python train.py --head_dim=48 --moe_every=1 --lr=0.0087
Rows from block 3 of a small image flow-matching model, named by matrix and row number. Rows with one number within an expert belong to one neuron, the router's apart. Each number is 128 + 32 x the weight over its row's rms, rounded and kept within 0 to 255. All counts start at 0. Numbers have three digits each.
After each expert's rows are labels from the 100 images, of 14848 (inputs lightly noised), where the router gives the expert most weight on average: "colour at peak" is the nearest of a few named colours to the mean colour under the peak; "responds to" is what is common among them. Only what is clearly more common there than usual is listed. The data: single printed letters, digits and signs in grey, bent and noisy. In brackets: how many of the 100.
# router: slot weights (model.blocks.3.mlp.router.weight, 16x384, trained with AdamW), inputs 0-127
# up: expert up (model.blocks.3.mlp.up, 8x384x384), inputs 0-127
# down: expert down (model.blocks.3.mlp.down, 8x384x384, transposed), outputs 0-127

# expert 4
router.8:129105172119130085112117055125070215090175133119085161188119144068164087166066119149086115119119135120175131162121194101136089130153065098142117157092080152181120185190128114092215135122112102159145141111111074124164104102105114097125123141128116129085072085121120127146087093148148162117106200080141156146152104171126171121163144110108105162099124105097103098117138121181150123131107
router.9:126138145129119147075182066112125183125151167167099131092125165076107080123089135129091150125134097136123199177175107124131150061160142132112157163147080156097201197120115132153179083125119088153147121133137120136139120154075130129123161188124122174121065083094154089106132088163137159076102165127143090130129112124172121137162181105128173131093111115185108112103175140092090135149048
up.0:108060154099129155132128119033112120120122120113080149068124070119150105101097133080103168098135100134110172134107127086092147085117096102119112141148096084198154148083157131192179097132096111143113078109129126107152131132211132105112168087119141125087104116168097085071092143139107130096118145068151086164120137108109146103082135160151135079136120122109138147131087116142153135150160
down.0:094152139132154144152060084087101153136134109148135125141156063119153110167171110129123115145114127148061096095118127148122148125067178173141130144139204142132127130079153122149137156151167155134103054132118125159135134127144101175145135069147113156114176102134126147104084145157181101091128091139096096119110126116152148073134165149149144155123068097120077147163171151204150124111173
colour at peak: grey (60)
responds to: capital (67)

# expert 7
router.14:134155179104184093109074161117115124175098136168134097166152176150148130083168157097141128127136182122116123147118099086142140110124142102139121053177201133110135099130104159175157145107121112065164120127135151178181135116099184114149102105090166131106119150148158190127141156172099119106163160188130112180134161063116179105111100176110136138137131153145140144156117148176121092174142
router.15:122132185127153124194109112143137134166098118146080151143119150141094117122156193094156083064110139134088131120171154085134157145096078088132136163123135092044105121076114087169121099169112134107090169072145149145195180085137126124182112141144117105121190158113164183135172144089157148162149128147088175166180175151162174133158154106066146183082120101095107120113162175154096082147127
up.0:127084148163147176152159131155146179140159090220114094120089150108149181092143143167114142202068104145203137128099120153134149104113130139201143130100101237118164143138148130161116105093087086140147126174156148158165114143118108110154118142102153100103134151126127135159182153153188169074152162135099174108117130103143160106113158144154145123123083120098160109113146115120154139093152
down.0:155121159115113123102124161077144086106138126238120085126105077163163127155191126146115115122111114118140170103077165128108145082134038094100146099149165230107114185116121127124135154132163129119080168148093059123159086129119191144085138155177139098190137133117117144120156068097099151142117130123072124149141142088119173155138101102157122161169089141146147138080140146106115124147156
colour at peak: black (100)
responds to: the character - (82)

# expert 0
router.0:125084150099181154173134076102120170110126169091145128117090144161129195116153191135094152080104175120157099124102109097118138089133136089136156127096160194081100145138160101142153112166120065086180170173107191125132138109061087081121178135093104146083110115114100106130179140100158093134087150113112157123149170064103146121139129088124161067089115103200086125132144175078144124173101
router.1:127135145144111183151074128110092098105108151087159163132156168096161119106109131128093128140162107117159123076147152086163138196139132154157156134142064112072120173144104102132145166148095153113101176189092149167161174169091116145124180121079165084072162144108115111114163169134173173153100139086137149171118145109093099186161153140130173136105141105136115106156172133138150089091067
up.0:147156127138042166121107063166106139106168122132063161078184068149120137158117064141117121144143165175115113126106119180132132145191136138051166107127095094120160147168101089147147115118117124115147175180124133173086216111123122081149115165069187142150159118140139120054139114202134106103138090160070105169152079142064147130092134109084188123095134118132160164095121146114111170115191
down.0:141143112228121153158183124149101134100185114107124113156128132103090158138107202154118066148103149118114201111087101116114124167093079188074151181138116116068158124091095146146098144107125096089103146093110096151105129137085149133116144123168142116128131126137166102119156097039156129146107138165096116122118156098034130119107108144180133137247096134147116092145090124075089141124149
colour at peak: black (88)
responds to: italic (72); the character % (33)

# expert 1
router.2:153078145111080145102135148162103131175148104172112151163164172090120100089138086136162107103093143178106142127131125068083085187158078196166055167103097129123138095161160100122078158155128110140090169118104120076128095128103142174136122081157091106154153179065133085126088100172158161154149128153186187140118120147185164159192117098125177163052135080129073115119141131117134157102150
router.3:128152158107108138130107143137148155081134126116124114168158186124130136171160095094130097122105140076111125090079147131107113139157128108160084144149097109163103092132188154176078179148086127122093072088164092118115154071177061082194121155121119090124167138132092128156063150167163136156186120110096130217166138167081117098174126074105172134137104093121094133168150175167143094099112
up.0:132082040106112142142152167138148167118095129130136123088123108165088125130122169080123121090153147116166170137161145205130175171138148146126141145131156181119171101108123064095107152120116086145122127103129126057074105154138045139078116201152106143061107132151116068076143166082141101105173125122099088152129123110101080073066121139056089080120099091115154112151109142186147144095111
down.0:130127132115149197139124088169151082123155082125132180116097153114079092109074122142134134105083165150192116142109090085118118096141095133197137153132103091092127079090147145163086116145117122115144080148144097191096126136141106098155112128062135092189138137143124116109080109120183115088092128171132108130128181115124125154065053159116098118185097121071104148149105149123089118144114
colour at peak: grey (95)
responds to: dark on light (70); the character @ (34)

# expert 3
router.6:185144146109118156103119066114142109134173142137107161159151081071175093163157074137094105201104105156162104116167155172126116117144156169139152164126088138181145128143163101100138166151157121167154112141130115089106140093143061144085106133126122142186089164100161115105095105093107120151174123134133134128074113177093109110145161153202132094138122095161161143128099118062143082116085
router.7:150144146151161099137175124109144058106137137117105110151175158135114163113142180121167086109131170084079112131132099091153114178141108175134069116156164163111132076142122079127088155109090101139076117152135126082118095103115171134173148152109155093093112094162100128142109184141171125113177081147118125154117063069083091148110058201128169100116095075140107121167138208105110103133150
up.0:217074091126128104172163103097184128141108156135098151112133131143143098081132114128133118110139055166132122127106139089147164128150147100105172194105159177079172135079089154132117116157103165152108130065134163165189148118161135118127153073159087128170129118104126147201135139107049126147104148200129105115079109147120138089098159121072157090144121209099137140130085115106157119115078
down.0:135103126196137122109129109146091142108078145124095136169106165173088159112151152128117174171145073109135065130125128113136109142097175175147182045121141144177119154124092100142107164141122137076129121097125110114136192124117122110201092090138128123098133117139115129119123120153113161101117087200128148132092151157168076062031076095076112104076082110165097099125112087151129144144179
colour at peak: white (100)
responds to: dark on light (100); the character - (53)

# expert 2
router.4:183130074140168071167135141145105186118138191143097161162066113158103138158143145109140103055114079174129158154120122155104212109170084097196096140136165156059119153095163129158167158113151111146105118147104155130131120183126143107044108167106160146109104120122136127113129133122180156152192147116133116166091137125144195107103096159101162169081081077057115090126174190145168142067156
router.5:158090122075123099097157078118164122180139165161165168123148095117148129150149127130088081164079143157070136163184170102128076152120113147125150144150084115168142106151155100126088173147128128167085082045132121106078092167065115102201176143181122121211113176081125148152078114138051100139088081170171123086059142119153126148112142129160105113142140103161156144161115109122111093131104
up.0:083065149132171084139157101158117132147135144147164094124149134080080115140101137119120080152117151141111140109136134130123108177125077143102098137141111108093090114077138140162151124121127116123121066121083140130108114123093108120138130117105165125056137121154142092143181011198074110131098154095102164122163117084147067125190119167203132089119096043164081116115147170168151175178105
down.0:099196138075128127106120101141058166167135187116111122172092086115176144183058151124148086132092146140134129136141151115122160085139132121072134124155136138119131176159150117127123101159146112167140107116141087108075127126153130137133133181056146125183129144116129173145190052153139116140187137183074127199106154131173142172152083122131125118160060152102146107133173169196130122136121
colour at peak: white (77)
responds to: dark on light (98)

# expert 6
router.12:141097129131156128103063172108125092144115115115116145081165127098190122160142158073134145146165134093164130175165134168177153148086184127065180093112175133075105108135116160140167140106166130137171119143151135181142142167095075132065118132132107145119085110111139170142164107066062156088143165165111192081134157133154112139108174110117160081154149094122143190135097091078170078068116
router.13:138156167103111068096104097112088144146158151160131125106146070111116146184104158104163130157150070136170138114165190148111145128155169102130143122081113176130116191102109169167097127108136125114146122097218121129112139096094092140061092125126105142138128110097104083181179110072088148058120123123150183065073165195124148064118119108136113121148132193145085094161125099157158123144089
up.0:147102219106131156174053187145130125118152122128130163173130085163161114175123176177160107152170142142138107123087140134139032156087151100087120131171118117095180117141117126103193123037154144122142107120080101174166160134151140122024097173151110128160173151148137143116106157131194098125099126131129107127177106135125125156083127120116179105113083132092131135105148112107176095155146
down.0:141142107102090101129169201147102125149062135167107070143066100103094122160174155123127149147150107137149164127113125116125083125216136127174070067095128156079116149126134137065197121168165105133155163139131182177178143117144079128045115202173094137142144119087131117115175179155070134134137142130128160127164101196118178130117079118057115127086149081151137148159143124078111114093068
colour at peak: grey (46)
responds to: capital (74); dark on light (74)

# expert 5
router.10:122127114109135135137149160133137092171114089174096116128120093052127124095084135122132097156113142158098110104136169106173124115081147127143191106151148110048084124123148086052148089116173118127171175157160105125133089148112133171077168151101121158183100120075172117125187092104150116147089165147175149138098180154176157125135096187150089090115179147181144185124092163122111144156113
router.11:126101137115078108146137136131100086110113077176097103131158127087174119148149114116126153102155112151089146160206090156097122119069089111184119143133087120106109184135097128062112094130097103108157126074107075177175122150127159123170152156149095133155144118138095149072117118100091110138144125124151172110143124115104132128145129167198130127104163110151174164070079138092160119127189
up.0:117094126176153143093218196132216159129160080062137153147149053100108086158167147153124142121191153118097103103076139147111162127152127176144100039115170158151099104111095138168170117092119176137149107121066151102148102151141147094094161145144134157135098124148097137143142103075080137127143125108160120130130161171054105078136087181090228107096110155111158086154146106107099141186091
down.0:182152140132101167137131126128081132069092161130117144117119118194155012165150122135152119126179114147138143128115077086114149123150034173133133113126087143088113139087132101174119131154028133165114138061135155130151076106140157145111103130093137101154112131130142092111132131130178166069093100105095079109097124148177124170069174108133084157130115106141141092114177147185107134129085
colour at peak: grey (88)
responds to: the character @ (36)